Rows from block 4 of a small image super-resolution model, named by matrix and row number. Rows with one number belong to one channel. Each number is 500 + 40 x the weight over its row's rms, rounded and kept within 0 to 999. All counts start at 0. Numbers have three digits each.
After each channel's rows are labels from the 100 images, of 14976, where the channel reaches its highest value: "patch colour" is the nearest of a few named colours to the mean colour under the peak. Only what is clearly more common there than usual is listed. The data: scattered letters and digits in many colours.
# convs0: first 3x3 conv (model.enc.1.1.convs.0.weight, 96x96x3x3, each kernel summed), inputs 0-95
# convs1: second 3x3 conv (model.enc.1.1.convs.1.weight, 96x96x3x3, transposed, each kernel summed), outputs 0-95

convs0.31:530419486465499582457457469523540492455515468491524499529561542541505498485507487448445488468520526508428534605503435542513481433481545498455517460512466507533504478487540489417444466452530562500428514471487467529534439538495477524475515500518593531576520415472528476512459469445515444546
convs1.31:488526492523519419438567489457476500466483496466497491536497478465539477484513515473510448477439470528496493438532467477468493516528526489469488514448541480432480494467540509656450501581465479516553508436482485439531577427456456483509450531483462456524519626490491548500548502527505528513
patch colour: grey

convs0.59:430537528460471585475485507488495521480434537531466505450514515560414498490509504463505487523513475521463535502536474490501572513479491545580488512432504496493528486482475511431411557475533541557456511536525489597511503477524442589444567475492519473476576472457500464489609496480526458470
convs1.59:468567489495483509523500480538450538489482476559520478521531537556605500571564480556483476529439559393452538537531519543504511514542550458481513552459486550504491503490469518500513411478495519455567457455525486454422456533486587475489463467505492495479461482565464454561470539495449515475
patch colour: brown

convs0.47:493451524483475523536444492537435537531496512524464591525433474580486438510476528549530484572509552498466519498479445551521566411461493484445532526530547457530460476465493483467480502425494525495508551495477603484508487487545431585480482479523488517526525459443516431541478442434468492494
convs1.47:519456531508484527521494501575527576524544433469494543480562509504454480531516529411498489526474437564492496550454460476545511570467478535533437473495476514513513570474458501403521507460544460481499462517504590631481519513515494571490513519472542521519502466547445490475512489479505447421
patch colour: grey

convs0.95:531520475432573445447612561473515479461466466529487469556484516524540496468489533461511562467427458522497527517485504489450458494522461520465407502482554458495540539503556505525512595545509429501458475527541486533449521567537454470474472498500480428515489547464477473519537466489573538438
convs1.95:436510496437506490509477521433526484502492507496545387490455420505463534485428506498420550502466492425503462504490537485481475471515467456470560415511432468452480457497465454523499501497467465599487533445478477410569526514514557455527536456572478450476492485513497491488457506512442542493
patch colour: brown

convs0.30:489463452460486595524520491489483540478508546434455417498502519531509533495559438492446539482460496542469516507505566502553444430564473473506479496478433484483476519448470500398449442515473548479428517536508511401525488543496484548477555509497461514522473461554493495566437467497536460564
convs1.30:550454631553504536529421479433522487536493465517501543563524530487532449504519444540519465474549530491506483468436474496501495543530462496553611461539491469544554546499479491412524497530504503565498580515487555520530557502583486481492498479519539476548552494528507547497513530469485467436
patch colour: brown; grey

convs0.75:400590505491525592537564426497536526466468457539470433465512540536460445522534490490470527470462512567509524608523546521474469517570445481519423544461452467504472547498534453512492489468527551447524495510413518476553503490497540488452485477509494526431496505529504544531496532533520499545
convs1.75:576472484535382459433520514524502528543499546448493542556479474589561422514494500513532475486516535474475450522504501456466475467501517455478520532503584509498516513507416572457521453542563476487529444481542499575480509487517478584514474478539482488492472461444471496519549551414549492482
patch colour: brown

convs0.71:527456486511560456431493472493472516555546500505555559532407466524535520492490563588507471538468493518485539471547447525449523471497481504441508485539586550518504462483537503518543471436396548492512516447530541506459552545518521535509489511487472526543496542476527446482409469471448567428
convs1.71:518441506491488412418521508460481476484522453426528475468513507484462522462511479418476449500568413528430488428427471519496515514469488492557459544466494532489530545519460469403521508509522547476522447507451470590481482534549476507521522514412477508511539491504541457442558460490477439516
patch colour: brown

convs0.56:518554497491491401525534475543449511563501566511504537523388423516513499522473481514577492566493486469537510410516493486463531536500469546481515562523558464438484521499505493500498523483467446539522429543508524449459510463495415520496464519446432455427487575488515547471453486535482546486
convs1.56:499536475517473438482527496500422501444466468517431615481569529492585440510479500507484497477446502578502498481486477464449535445461505554454437548472592463470529526508538485612513467499507504515485566478509445494509506513488394557445514511500526499494495577481487479455511505532499520507
patch colour: grey

convs0.45:578453521409513493483492482465455507399478498541497452514524511633549579494460475439509532499460443482456499496489472510440487482520480503545446529543482470493536499451524518444454500482540480519492425501425524407508509557503536515404501512462452506517514507472536450505568487492508489513
convs1.45:459543529488524469538493505576496474553504535468510525507488430525503506465555508534511482505523553496472526554509517515528522563563531497520540476548417557460539490500516481420508506555509421561519514481502492484508559514549556516481501571448536507516597414507511591559520501500603437527
patch colour: grey

convs0.54:568543530491527430558459422497484488528503480502463479468479577507515433402488499483494568522478562506516526467522492525459564520442422445478470527507505532502543499540515450475603522550493462525548473474444544466492570527495496507456488530520500505423508458587536465525519536508415504516
convs1.54:532456538501581524561529488572504505536460536438528503561487475550445468493521479552510473501499527474533547551524428483459491464522501484468495596553464472466511492517511551496494531512611479505494470548465531529496505484474457445514544494429505554526613448491467528558443565433535504521
patch colour: brown

convs0.89:418470526565458529527465488499498530545546516496457537472506549461542486486476457510543501476508543539490510502543521502523579485434473485562475491444491546562445509467485516459538456461452399482516524499372516455553493589527535448503567500471521525559421465552481524487501481493512540541
convs1.89:486526542494539582480543477491501561448519589469548540532547464523442467545486481553533476472383548444489498505507454482521504501550464523468469517550545530496572486521553539497515524572551521497517460509524540509476551457467539561494473517444484600500548451518507557495499573570485502525
patch colour: brown; grey

convs0.1:541522478541475456470469470469455459566403501489497507522481437546475520503467533575505507540451548501489567487520479485460488534491423489525529511448544510502577472561536465510519535539474482489518406555550522524477500474442487525514467485470511438404557591562540543475479507537443527452
convs1.1:436517510542592412475533463509466474509486521484426562504512492513503548474471454429509540529528526563513542493536466525511471531459479565464382543438447496440512522489512537512475484461519437475491536467429449452481491489413467513492475501502513589502558546545453546484536468502494533481
patch colour: grey

convs0.39:445485545491500520505460478501458533543479582485480528484529518521466513559455458550490445500454413474516510509566462591518530455494471536507524495478536422473555448503448522399437479500487457549475519569511462501487452564505479474397596464521516440482517513525518529483512495468437500473
convs1.39:517552506472498545438510494473454584483504491477490557483541518494523520562417488448517508544522496570522508532527485513549518538518503586477522471413532540565550572476483488486507538501517511518563500468485518524468561605477526554500458516533468452534423456554476541511569471584507450463
patch colour: brown

convs0.37:517480498473472467569451447516480457565492516515444427525473518481495517546504472508459431510459586527496486465469610471586414546520483526421470500541467510445524520451549552446512472542514505507428495530530547457494455527536509477472570543422521491495507524492557498523553513507526437496
convs1.37:518491548543532561677440537455505473478526540507466467505453489534492495528600537451463504500518500449525517472438511477470497451466478500611548471524475449530503492521502505458426566484492467474471511468488559498566427482531446497483497484523497505517560517506508513484450539508474536525
patch colour: brown

convs0.7:455457493461503502458483527542502545564578452481535560532439447457471514550507513504538494542517551492427489554490426521525555487482489516489491472496562426520484418438461523522544544481398516527495491503476535544496561512541445578572530510446502501472437570496510453485488464500532541456
convs1.7:525461464520499511479512507517528492553562550518525565459530441528496460473455511505526517547484521600542518507479531458538528562498534494496437602491575537509527551471488521489591469531538505478455496546436446583493526590470483507522547476509593551509540518513510444519490513451532435466
patch colour: brown

convs0.6:503528499533506483491449529490493466604435476513479499479502443432448461502531508516449560545460485497504492469456561472533518541487579500477478499436431489438485556596574546435521482489459497480596532499551525507456481510421485463464504552482467489504493462447538449491450465503436537540
convs1.6:471509493596562522552536467469442538467522499506553499471515505510540534522506475479487427506468479488512530550517521562488521527429467525590520509489451523502543494480524520559451598539503514528526527498456454445521498454468541393520477564489484580521594478591487527510540547485469525479
patch colour: brown

convs0.52:467528506471552459526615507512504555498454500512440466495439514558443486509480520511527464483421496501576530497520581465441505531559531515485433501435487499485504541553500442477468524514493552516555493524468480408414472436517507463474527506469502424531507551483465531514439536588474508485
convs1.52:430541513448486487484549510478480559474492475572514556504524500530561439523558512538486528475439482482479534537536492462537548445519519451492530514425555529524466460455524531636526509515502528451555493494532562470577495485465452466550434531480461450458531541523451542534471551515484558527
patch colour: grey

convs0.26:545461497432563488507467457460540479499473506526436498564514543520502509444460444519504469515469500568558460454555502545523521535475479491445510553532560557449439488429496493463414462497527473491486471493462503463508521552509502474411527558532452558594519555532542489537470536457459478574
convs1.26:512474550478494513479516474555567506529512536441467553469522499472467600494555496522475517515539479524449496494426460521424543460495476551431472495465535492516483462497487535480472505433531429498470514419507532459451416452392511558487466504462517504485436462507458534502588504580482484529
patch colour: brown

convs0.74:543464532481471524498528539561456586596405488526535480536474483516471476493539520547460520476478486482537467558474452487526526442454476470531448454459481473518535499435459444413526590419491448580514466490530483479478522543494532520495427463505517498568463452521566481501543494489481536501
convs1.74:454491517476586480536446470447528526478546531571463548540525491519500493570579517506485529458529536517530519529538498499492565546527564491556556530515418547522495571461469541498524525506486501527533557435507591548492471461525436529451498560527510439452603487517433486478502487484522531483
patch colour: grey

convs0.94:565549528488520461516515460493568450538507545548467482540464482519582463435503531505471495444481473514435467485554507513441486543402473465520478525592500467476511561519501486535460482492498482462479468546424438476417510512479459508461535500460424450462593517525474532477422498484488469550
convs1.94:426541549503467452514497511511520573490496540523540492497575441490484486535483509521524475579449546500495509495427478520463523426471539514500501502457521497554515466538567410510523514514561514511484537417536466509534511476508543555470495529466482468490469529435501649478553461586527523532
patch colour: grey

convs0.81:500434488483448462475475489500534537447559487485514512572517565492547498511480451489388524459431518512464486506548495525548494474502515511502525493563496527452558516474499520478494369443518451467418504463556483534512504519437517544428509431506521563524465498473447459507450497414535489541
convs1.81:523494517505568471490514490442439438551477541543494493532551476521520533477422560507570520473527526513488493483472436514440439502499485535488513515531516471480509501527571534622448498548474525601516489565509490525511536526525489531473510578598455515467556478445567542482561495532528463511
patch colour: grey

convs0.10:503556531480481497447495515502458502512469546530481544514455541444544539513476543518510510483435469441457508552513399534496534563482564538551530430563525542516474453529440512482510424502548382535537545537467528464518437523529447532517458543516475457462536517507549533541443519556469457490
convs1.10:528493481516503525502500482532397539499554469473524466482469509505509527465424547499502496538563460521545504484528566494536533503527480487553409578489537448541611526501516432447535538494537464534494470420487523565500480553541538550541534536481513566450528558473508445466475472535521500419
patch colour: grey; brown

convs0.58:469434528501465521514512565503517489520490576469472541547497517530479498470496473487507467500452495503464505483515455490486602547521456513513536561455569515487510424492616469451566423493506449447565461584500518455505494521505500454511558574522471580512444508517514482408473473514509446485
convs1.58:490517489559547518499606467539489425455516409556500498479513484500538549451517500464540478591576504540518534443514493564482559517492526521528541557509494542470507484524495566537466524543490476531517527476515444473563541548492532486527494543456484512483614491473486590537512571528511553519
patch colour: grey

convs0.61:484492498529427491527542474368559464455448527477417493466508556508554472499477509540435506481543496483445540459434515471515475555528502522467392588564498535491521503523534529440465498516504378464495500499491501460526499483482532480428476507539565511484535480515510548541472517519505504525
convs1.61:493471496507537537494476523558530516493532503444559451468404467498521514458474508456454487568458403492585464557515515551495514476443458499519475401448457489517513545485442501507517485491416468507481447482466535509516471523510472425527525525439474461502478526524522396553525521434434489469
patch colour: brown; grey